Weights of a small audio embedding model.
Model: 5.67M parameters, log mel input, norm layernorm.
Training: batches of 512, held-out accuracy 98%.
Data: trained on notes from a synthesiser with random patches, 43.9 epochs.
Rows from block 7 of a small audio embedding model, named by matrix and row number. Rows with one number belong to one neuron. Each number is 50 + 10 x the weight over its row's rms, rounded and kept within 0 to 99. All counts start at 0. After the name is the row's rms in percent of the matrix's.
After each neuron's rows are labels from the 100 clips, of 14848, where the neuron reaches its highest value: "responds to" is what is common among them. Only what is clearly more common there than usual is listed. The data: notes from a synthesiser with random patches. In brackets: how many of the 100, against the usual share in percent.
# fc1: first MLP up (model.blocks.7.ff1.fc1.weight, 384x192), inputs 0-95
# fc2: first MLP down (model.blocks.7.ff1.fc2.weight, 192x384, transposed), outputs 0-95

fc1.194 187:50 50 50 49 50 52 50 52 50 49 47 50 52 56 50 47 50 58 50 51 66 50 51 50 50 50 50 39 43 56 52 50 46 50 49 40 49 50 49 50 31 50 50 50 50 50 50 34 53 43 32 50 25 49 51 39 84 50 45 69 44 50 78 50 49 57 90 50 57 50 50 51 51 63 55 50 62 50 59 42 50 50 50 50 50 24 50 40 50 50 50 58 50 32 50 50
fc2.194 187:52 50 50 49 51 44 50 45 50 51 51 50 42 50 68 60 50 69 50 37 52 50 82 50 50 50 50 19 50 49 59 50 50 50 50 51 68 50 52 49 47 40 50 50 53 50 50 50 58 50 52 50 50 45 56 57 50 50 20 50 28 50 40 50 50 48 99 41 47 52 46 50 28 50 83 56 48 59 99 50 50 50 47 50 50 53 50 55 50 50 50 38 50 50 54 50
responds to: noise (68 vs 10.3); low-pass (59 vs 20.4)

fc1.136 103:50 50 50 42 66 21 50 43 50 62 56 50 50 51 42 45 47 43 50 52 52 50 48 50 50 50 46 45 21 48 50 50 50 50 50 53 55 50 50 50 58 50 50 50 28 50 50 48 50 51 62 50 43 50 51 67 46 50 40 43 99 50 51 50 50 49 59 47 74 50 50 48 53 50 64 66 50 50 49 50 50 50 52 50 50 42 50 52 50 50 51 47 50 67 58 71
fc2.136 086:50 50 50 48 56 42 50 51 50 50 50 50 57 48 50 00 50 53 50 75 51 50 50 50 50 50 50 63 28 39 50 50 62 50 50 50 52 50 51 50 50 50 50 50 50 50 50 41 51 50 50 50 62 56 50 51 69 50 52 37 49 50 50 51 50 54 64 50 50 50 51 47 53 25 43 33 95 10 35 50 50 50 50 50 50 41 50 48 50 50 49 28 50 40 42 41
responds to: low-pass (43 vs 20.4); noise (40 vs 10.3)

fc1.14 111:50 50 50 68 40 00 50 51 61 48 50 50 57 50 53 56 60 49 50 50 34 50 50 50 50 50 50 49 45 57 21 50 42 50 50 44 72 50 50 50 50 50 50 50 50 50 50 39 61 50 61 61 50 45 54 68 45 50 80 47 43 50 86 50 39 50 46 79 42 57 53 62 49 47 43 45 55 50 48 50 50 50 25 48 50 46 50 38 50 50 47 50 50 47 50 46
fc2.14 110:50 50 50 63 50 26 50 01 50 50 50 50 50 50 49 50 50 50 50 50 49 50 50 50 50 50 50 57 50 41 50 50 50 50 50 50 50 50 50 50 20 50 50 50 47 50 50 47 50 50 60 50 50 50 50 50 50 50 50 50 68 50 49 50 22 38 50 50 34 50 50 50 70 50 50 85 79 50 59 50 50 50 24 50 50 44 50 45 50 50 50 65 50 41 50 50
responds to: noise (67 vs 10.3)

fc1.297 204:50 50 50 51 63 32 50 53 50 57 52 50 39 32 49 58 28 31 50 50 64 50 49 50 50 50 50 34 50 37 39 50 18 50 50 50 33 50 50 50 33 50 50 50 58 50 50 30 51 37 69 50 47 38 44 23 66 50 23 50 31 50 44 59 49 33 50 47 48 41 62 50 48 50 29 50 75 50 34 50 50 50 51 50 50 51 50 52 50 50 04 70 50 58 53 54
fc2.297 175:50 50 50 55 61 48 50 71 50 51 50 50 51 44 71 59 50 49 50 47 50 50 50 50 50 50 50 44 43 52 52 50 58 50 50 51 48 50 55 48 41 37 50 50 67 50 50 48 38 50 86 49 50 52 80 52 50 50 68 50 31 50 77 54 64 25 52 50 40 50 49 51 37 50 56 50 63 26 65 50 50 50 50 50 50 49 50 59 50 50 57 51 50 50 50 49
responds to: noise (53 vs 10.3); low-pass (51 vs 20.4)

fc1.129 055:50 50 50 61 50 50 50 41 50 89 53 50 48 86 49 53 51 79 50 49 58 50 50 50 50 50 50 03 51 35 43 50 51 50 50 50 51 50 50 50 50 50 50 50 64 50 50 50 50 50 51 50 50 50 44 70 44 50 50 50 99 50 45 50 50 50 00 42 47 43 50 77 52 47 55 29 56 50 54 42 50 50 51 50 50 50 50 55 50 50 37 50 50 49 50 50
fc2.129 050:50 50 50 68 50 53 50 53 50 50 50 50 29 50 50 50 50 23 50 50 32 50 50 50 50 50 50 99 50 50 51 50 50 50 50 50 04 50 84 50 60 48 50 50 50 50 50 58 54 50 47 50 50 51 48 50 50 50 50 50 50 50 59 50 50 50 49 50 65 49 50 67 61 47 49 50 71 22 71 50 50 50 50 50 50 47 50 49 50 50 47 28 50 49 46 50
responds to: low-pass (67 vs 20.4); noise (48 vs 10.3); pitch class: C (32 vs 6.9)

fc1.91 203:50 50 50 14 19 50 50 11 50 53 52 50 31 49 73 69 54 51 50 45 53 50 52 50 50 50 54 35 44 48 46 51 58 50 41 50 50 50 49 50 66 50 50 50 69 50 50 50 50 47 54 50 41 49 26 47 50 50 50 51 42 50 56 37 45 52 43 81 49 54 49 59 51 52 50 52 23 50 71 68 50 50 47 49 50 43 50 63 50 50 29 47 50 71 58 82
fc2.91 191:50 50 50 39 87 41 50 54 50 55 50 50 80 58 42 48 50 68 50 61 70 50 43 50 50 50 50 52 48 51 44 50 50 50 50 28 60 50 49 49 43 40 50 50 48 50 50 61 53 50 43 49 38 50 50 55 36 50 45 50 48 50 48 50 50 41 72 50 25 44 50 68 50 45 53 75 40 61 21 50 50 50 50 50 50 53 50 63 50 50 58 85 50 50 49 50
responds to: low-pass (51 vs 20.4); noise (35 vs 10.3)

fc1.179 036:50 50 50 40 52 50 50 79 50 35 50 50 45 62 51 49 50 61 50 50 88 50 50 50 50 50 50 50 50 50 06 50 69 50 50 50 75 50 50 50 49 50 50 50 47 50 50 50 50 50 50 51 50 17 50 44 42 50 46 50 64 50 23 50 50 50 50 50 50 50 50 50 69 50 14 50 49 50 52 50 50 50 52 50 50 48 50 50 50 50 51 51 50 48 85 48
fc2.179 030:50 50 50 50 50 73 50 51 50 50 50 50 50 50 49 50 50 54 50 50 52 50 50 50 50 50 50 50 50 51 50 50 47 50 50 49 50 50 50 51 50 50 50 50 49 50 50 24 46 50 99 50 50 50 50 38 51 50 40 50 69 50 50 50 25 00 50 50 59 22 50 49 49 50 35 50 55 51 61 50 50 50 50 50 50 49 50 49 50 50 42 50 50 50 50 51
responds to: noise (75 vs 10.3); band-pass (42 vs 19.9)

fc1.185 191:50 50 50 99 05 50 50 26 50 58 52 50 61 49 61 58 50 49 50 52 49 50 52 50 50 50 50 49 43 60 48 50 50 50 50 57 49 50 49 50 50 50 50 50 64 50 50 19 50 45 60 50 51 30 55 25 62 50 45 63 51 50 39 55 53 66 54 50 69 56 44 50 16 71 25 62 65 50 50 47 50 50 72 50 50 61 50 49 50 50 52 55 50 55 59 50
fc2.185 176:50 50 50 38 24 36 50 51 50 56 50 50 44 50 52 49 50 60 50 49 50 50 51 50 50 50 50 49 50 41 95 52 40 50 54 50 59 50 46 72 50 50 50 50 43 50 50 16 39 50 31 54 52 50 51 61 51 50 50 51 53 50 57 50 73 42 91 50 50 44 50 32 44 51 54 48 30 58 26 50 50 50 60 50 50 50 50 19 50 50 49 60 50 38 49 39
responds to: low-pass (67 vs 20.4); noise (64 vs 10.3)

fc1.21 056:50 50 50 58 71 65 50 66 50 49 47 50 81 18 80 52 50 49 50 50 37 50 51 50 50 50 64 50 25 51 43 50 42 50 50 48 30 50 50 50 50 50 50 50 26 50 50 41 52 55 49 50 53 69 50 57 68 50 49 31 49 50 56 20 52 48 51 49 51 50 50 50 50 49 50 66 50 50 50 50 50 50 52 50 50 50 50 49 50 50 52 47 50 30 50 33
fc2.21 066:50 50 50 50 50 11 50 50 50 50 50 50 42 51 50 50 50 49 50 42 50 50 50 50 50 50 50 06 50 13 50 50 50 50 50 50 68 50 50 50 50 50 50 50 50 50 50 50 50 50 41 50 50 50 49 50 50 50 49 50 50 50 50 50 50 52 53 50 45 50 50 50 52 50 50 50 50 99 50 50 50 50 64 50 50 50 50 50 50 50 50 54 50 50 51 50
responds to: noise (78 vs 10.3); low-pass (54 vs 20.4)

fc1.374 051:50 50 50 50 27 74 50 49 50 55 44 50 57 49 50 50 50 49 50 50 50 50 50 50 50 50 50 47 50 56 50 50 48 50 50 35 50 50 50 50 50 50 50 50 48 50 50 38 50 50 50 50 49 50 50 50 50 50 50 50 50 50 49 79 34 50 50 50 51 50 50 81 87 50 50 52 50 50 50 50 50 50 46 50 50 62 50 50 50 50 50 50 50 50 50 99
fc2.374 038:50 50 50 70 26 50 50 05 50 50 50 50 49 50 50 50 50 50 50 50 94 50 50 50 50 50 50 68 50 51 50 50 50 50 50 50 38 50 50 50 24 50 50 50 50 50 50 49 50 50 50 50 50 49 54 51 48 50 50 50 49 50 50 50 60 52 50 50 50 54 50 50 50 50 43 67 50 07 51 50 50 50 50 50 50 49 50 50 50 50 51 50 50 50 50 51
responds to: noise (68 vs 10.3); low-pass (56 vs 20.4)

fc1.276 198:50 50 50 72 72 51 50 33 49 48 68 50 50 61 58 55 50 46 50 50 47 50 60 50 50 50 50 55 50 40 22 50 52 50 51 50 52 50 53 50 36 50 50 50 29 50 50 30 51 42 65 50 63 65 50 63 51 50 57 58 53 50 63 41 50 50 63 51 57 48 47 39 75 45 96 50 49 50 54 50 50 50 62 51 50 34 50 52 50 50 43 50 50 64 55 55
fc2.276 196:50 50 50 06 58 58 50 65 50 43 50 50 40 64 33 53 50 41 50 50 49 50 51 50 50 50 50 35 64 67 51 50 59 50 50 50 25 50 44 50 24 50 50 50 50 50 50 50 35 50 48 51 47 64 46 50 47 50 52 52 64 50 61 51 51 51 30 50 62 00 50 44 52 46 50 51 49 51 38 50 50 50 53 50 50 51 50 46 50 50 43 53 50 49 55 32
responds to: bass register (86 vs 22.3); pitch class: C (79 vs 6.9); narrow pulse (35 vs 9.9)

fc1.278 048:50 50 50 49 43 50 50 33 50 35 62 50 52 67 91 46 50 39 50 56 51 50 63 50 50 50 50 54 50 50 51 50 43 50 62 50 50 50 53 50 45 50 42 50 50 50 50 51 50 52 35 50 59 38 50 63 50 50 49 66 47 50 17 50 50 51 39 50 50 52 42 49 43 61 55 48 27 50 49 50 50 50 53 42 50 16 50 23 50 50 55 69 50 15 55 50
fc2.278 037:50 50 50 50 50 51 50 51 50 50 50 50 47 45 51 50 50 44 50 52 50 50 50 50 50 50 50 00 50 50 57 50 51 50 50 50 50 50 50 50 22 50 50 50 50 50 50 78 44 50 37 50 50 77 50 67 50 50 58 50 51 50 50 50 50 50 45 50 50 50 50 50 00 50 49 50 79 50 50 50 50 50 49 50 50 50 50 10 50 50 48 19 50 50 50 49
responds to: low-pass (57 vs 20.4); noise (46 vs 10.3)

fc1.242 220:50 50 50 24 29 58 50 49 50 46 47 50 39 55 63 50 49 50 50 48 67 50 62 50 50 50 49 71 41 47 25 50 33 50 50 56 39 50 44 50 61 50 50 50 50 50 50 46 50 39 63 66 42 45 39 50 46 50 51 56 37 50 32 39 55 99 53 50 75 49 50 48 50 63 99 54 46 50 49 57 50 50 65 50 50 50 50 57 50 50 36 48 50 43 45 54
fc2.242 204:50 50 50 48 54 49 50 47 50 54 50 50 58 54 50 37 50 23 50 33 44 50 35 50 50 50 50 62 50 38 43 50 36 50 50 50 37 50 69 51 59 34 50 50 27 50 50 68 50 50 43 50 54 54 53 47 50 50 30 50 36 50 34 46 56 65 42 50 42 40 42 63 52 49 51 57 43 48 15 50 50 50 47 50 50 65 50 55 50 50 76 08 50 47 59 48
responds to: pitch class: C (93 vs 6.9); narrow pulse (27 vs 9.9)

fc1.71 154:46 50 50 87 48 62 50 51 50 55 52 50 45 56 36 71 46 50 50 56 57 50 50 50 50 50 50 38 69 65 43 50 44 50 50 50 53 50 50 50 63 50 50 50 49 50 50 69 47 56 52 50 61 50 53 74 62 50 46 44 65 50 41 43 29 52 51 50 61 50 50 51 54 31 72 50 50 50 34 50 50 50 52 50 50 61 50 39 50 50 49 76 50 54 48 35
fc2.71 125:50 50 50 51 29 52 50 50 50 50 50 50 03 48 74 50 50 51 50 50 49 50 48 50 50 50 50 41 50 45 75 50 38 50 50 50 50 50 50 48 50 48 50 50 50 50 50 50 52 50 60 50 50 85 66 49 00 50 49 50 45 50 50 50 50 42 50 50 49 49 50 50 37 71 50 50 49 47 47 50 50 50 50 50 50 48 50 50 50 50 44 36 50 52 48 55
responds to: bass register (69 vs 22.3); low-pass (42 vs 20.4); pitch class: C (37 vs 6.9)

fc1.200 161:50 50 50 51 49 39 50 50 50 50 50 50 50 34 49 47 42 46 50 69 52 50 50 50 50 50 53 50 47 64 50 50 23 50 43 50 44 50 50 50 47 50 50 50 50 50 50 50 50 46 67 50 51 41 60 29 40 50 52 90 51 50 65 42 71 50 62 52 47 50 49 49 63 49 47 45 90 50 60 61 50 50 71 50 50 49 50 28 50 50 41 46 50 69 50 50
fc2.200 136:50 50 50 61 50 34 50 46 50 50 44 50 35 48 34 53 50 51 50 50 42 50 50 50 50 50 49 34 50 50 70 50 50 50 50 50 50 50 60 50 49 51 50 50 60 50 50 49 51 50 92 50 48 50 50 48 50 50 45 42 45 50 72 53 50 39 50 50 74 46 50 50 45 50 81 52 43 60 61 50 50 50 52 50 50 53 50 51 50 50 50 43 50 37 49 74
responds to: noise (48 vs 10.3); inharmonic FM (26 vs 10.1)

fc1.241 249:50 50 50 50 70 45 50 49 56 58 50 50 35 46 62 57 66 28 50 50 91 50 37 50 50 50 50 67 38 47 55 50 45 50 50 71 32 50 48 50 42 50 50 50 56 50 50 69 50 52 47 50 91 50 68 59 57 50 73 50 46 50 75 53 47 33 49 50 40 50 52 45 74 49 80 50 48 50 40 37 50 50 57 50 50 56 50 50 50 50 45 48 50 50 49 47
fc2.241 217:50 50 50 49 63 49 50 51 50 50 50 50 29 61 24 45 50 42 50 47 13 50 44 50 50 50 50 47 50 66 50 50 88 50 50 50 38 50 50 51 49 50 50 50 51 50 50 78 50 50 37 50 47 44 50 71 58 50 69 50 79 50 67 33 50 49 44 50 52 55 50 57 50 43 48 61 12 47 69 50 50 50 50 50 50 52 50 78 50 50 50 60 50 48 66 51
responds to: noise (58 vs 10.3)

fc1.212 168:50 50 50 50 51 26 50 19 50 62 44 50 16 29 51 54 49 54 50 48 41 50 35 50 50 50 50 47 65 44 41 50 50 50 45 30 41 50 50 50 51 50 50 50 79 50 50 51 51 51 47 50 68 50 16 58 51 50 52 48 35 50 49 47 49 48 39 61 50 48 50 35 46 68 63 50 50 50 50 50 50 50 35 50 50 54 50 62 50 50 45 53 50 46 55 57
fc2.212 150:50 50 50 72 41 50 50 48 50 50 50 50 35 88 50 25 50 49 50 55 18 50 50 50 50 50 50 51 50 48 48 50 69 50 50 44 53 50 50 55 52 71 50 50 50 50 50 60 47 50 84 50 50 30 49 49 70 50 56 70 44 50 46 57 50 43 59 50 40 53 50 51 53 22 24 53 65 56 50 50 50 50 50 50 50 71 50 45 50 50 50 23 50 47 49 60
responds to: bass register (63 vs 22.3); pitch class: C (47 vs 6.9); noise (26 vs 10.3)

fc1.95 078:50 50 50 51 46 50 50 50 53 50 50 50 50 50 48 42 50 27 50 50 40 50 50 50 50 50 54 45 52 26 57 50 50 50 50 50 62 50 50 50 50 50 50 50 50 50 50 09 50 52 50 50 30 50 52 45 51 50 53 50 66 50 83 33 56 47 50 50 50 50 50 65 81 57 49 50 48 50 50 52 50 50 67 50 50 50 50 50 50 50 44 23 50 50 50 51
fc2.95 033:50 50 50 54 51 50 50 50 50 50 50 50 50 50 50 53 50 50 50 50 50 50 50 50 50 50 50 50 50 49 50 50 50 50 50 50 50 50 50 50 50 50 50 50 50 50 50 50 50 50 50 50 50 61 50 50 53 50 50 50 03 50 50 50 50 37 50 50 50 71 50 50 50 50 58 50 50 49 50 50 50 50 22 50 50 45 50 00 50 50 49 46 50 50 50 40
responds to: noise (82 vs 10.3)

fc1.119 167:48 50 50 50 50 42 50 53 59 53 50 50 81 20 48 58 71 42 50 53 65 50 56 50 50 50 52 35 50 31 50 50 50 50 49 24 85 50 50 50 58 50 50 50 50 50 50 53 50 58 56 50 79 50 47 49 57 50 47 52 72 50 48 47 50 69 74 50 59 38 50 49 53 50 50 49 48 50 50 57 50 50 50 50 50 34 50 51 50 50 46 63 50 42 50 36
fc2.119 192:50 50 50 36 50 60 50 54 50 50 50 50 56 62 50 99 50 51 50 54 58 50 50 50 50 50 50 36 53 28 50 50 50 50 49 50 99 50 45 29 50 50 50 50 50 50 50 50 75 50 50 50 51 51 51 34 46 50 51 49 50 50 46 34 51 50 63 50 50 51 50 07 55 50 28 50 28 50 52 50 50 50 51 50 50 53 50 60 50 50 51 50 50 50 51 51
responds to: noise (77 vs 10.3); low-pass (71 vs 20.4)

fc1.13 158:50 50 50 49 23 50 50 46 52 52 63 50 23 26 61 59 43 45 50 67 44 50 52 50 50 50 50 17 50 53 36 50 45 50 46 50 49 50 38 50 46 50 50 49 54 50 50 49 42 50 68 51 26 58 61 50 51 50 59 74 69 50 51 38 58 36 38 48 61 45 48 71 99 51 52 66 50 50 53 50 50 50 67 50 50 45 50 48 50 50 59 39 50 50 67 48
fc2.13 146:50 50 50 63 52 50 50 07 50 50 50 50 54 58 47 50 50 49 50 44 49 50 50 50 50 50 50 49 50 45 74 50 50 50 50 49 42 50 50 49 57 51 50 50 52 50 50 00 50 50 49 50 43 46 50 67 25 50 49 45 42 50 27 45 60 50 54 50 50 72 67 57 79 36 50 33 45 63 52 50 50 50 50 50 50 63 50 73 50 50 51 57 50 38 49 52
responds to: low-pass (71 vs 20.4); noise (62 vs 10.3)

fc1.346 033:50 50 50 79 50 50 50 50 50 50 99 50 50 36 50 50 50 50 50 50 34 50 50 50 50 50 50 50 50 50 12 57 50 50 50 66 50 50 50 50 50 50 50 50 50 50 50 50 50 50 50 50 46 37 50 50 50 50 43 50 50 50 50 50 50 50 50 27 99 50 50 50 50 50 46 50 50 50 50 50 50 50 30 50 50 50 50 14 50 50 50 50 50 50 50 50
fc2.346 011:50 50 50 44 52 50 50 48 50 50 50 50 50 50 50 50 50 51 50 50 51 50 50 50 50 50 50 50 50 50 99 50 51 50 50 50 49 50 50 50 50 50 50 50 50 50 50 54 50 50 50 50 50 50 50 50 50 50 50 50 50 50 50 50 50 50 51 50 50 43 50 50 48 50 49 50 49 50 50 50 50 50 50 50 50 50 50 50 50 50 50 50 50 50 50 49
responds to: pitch class: C (94 vs 6.9); bass register (90 vs 22.3); narrow pulse (33 vs 9.9)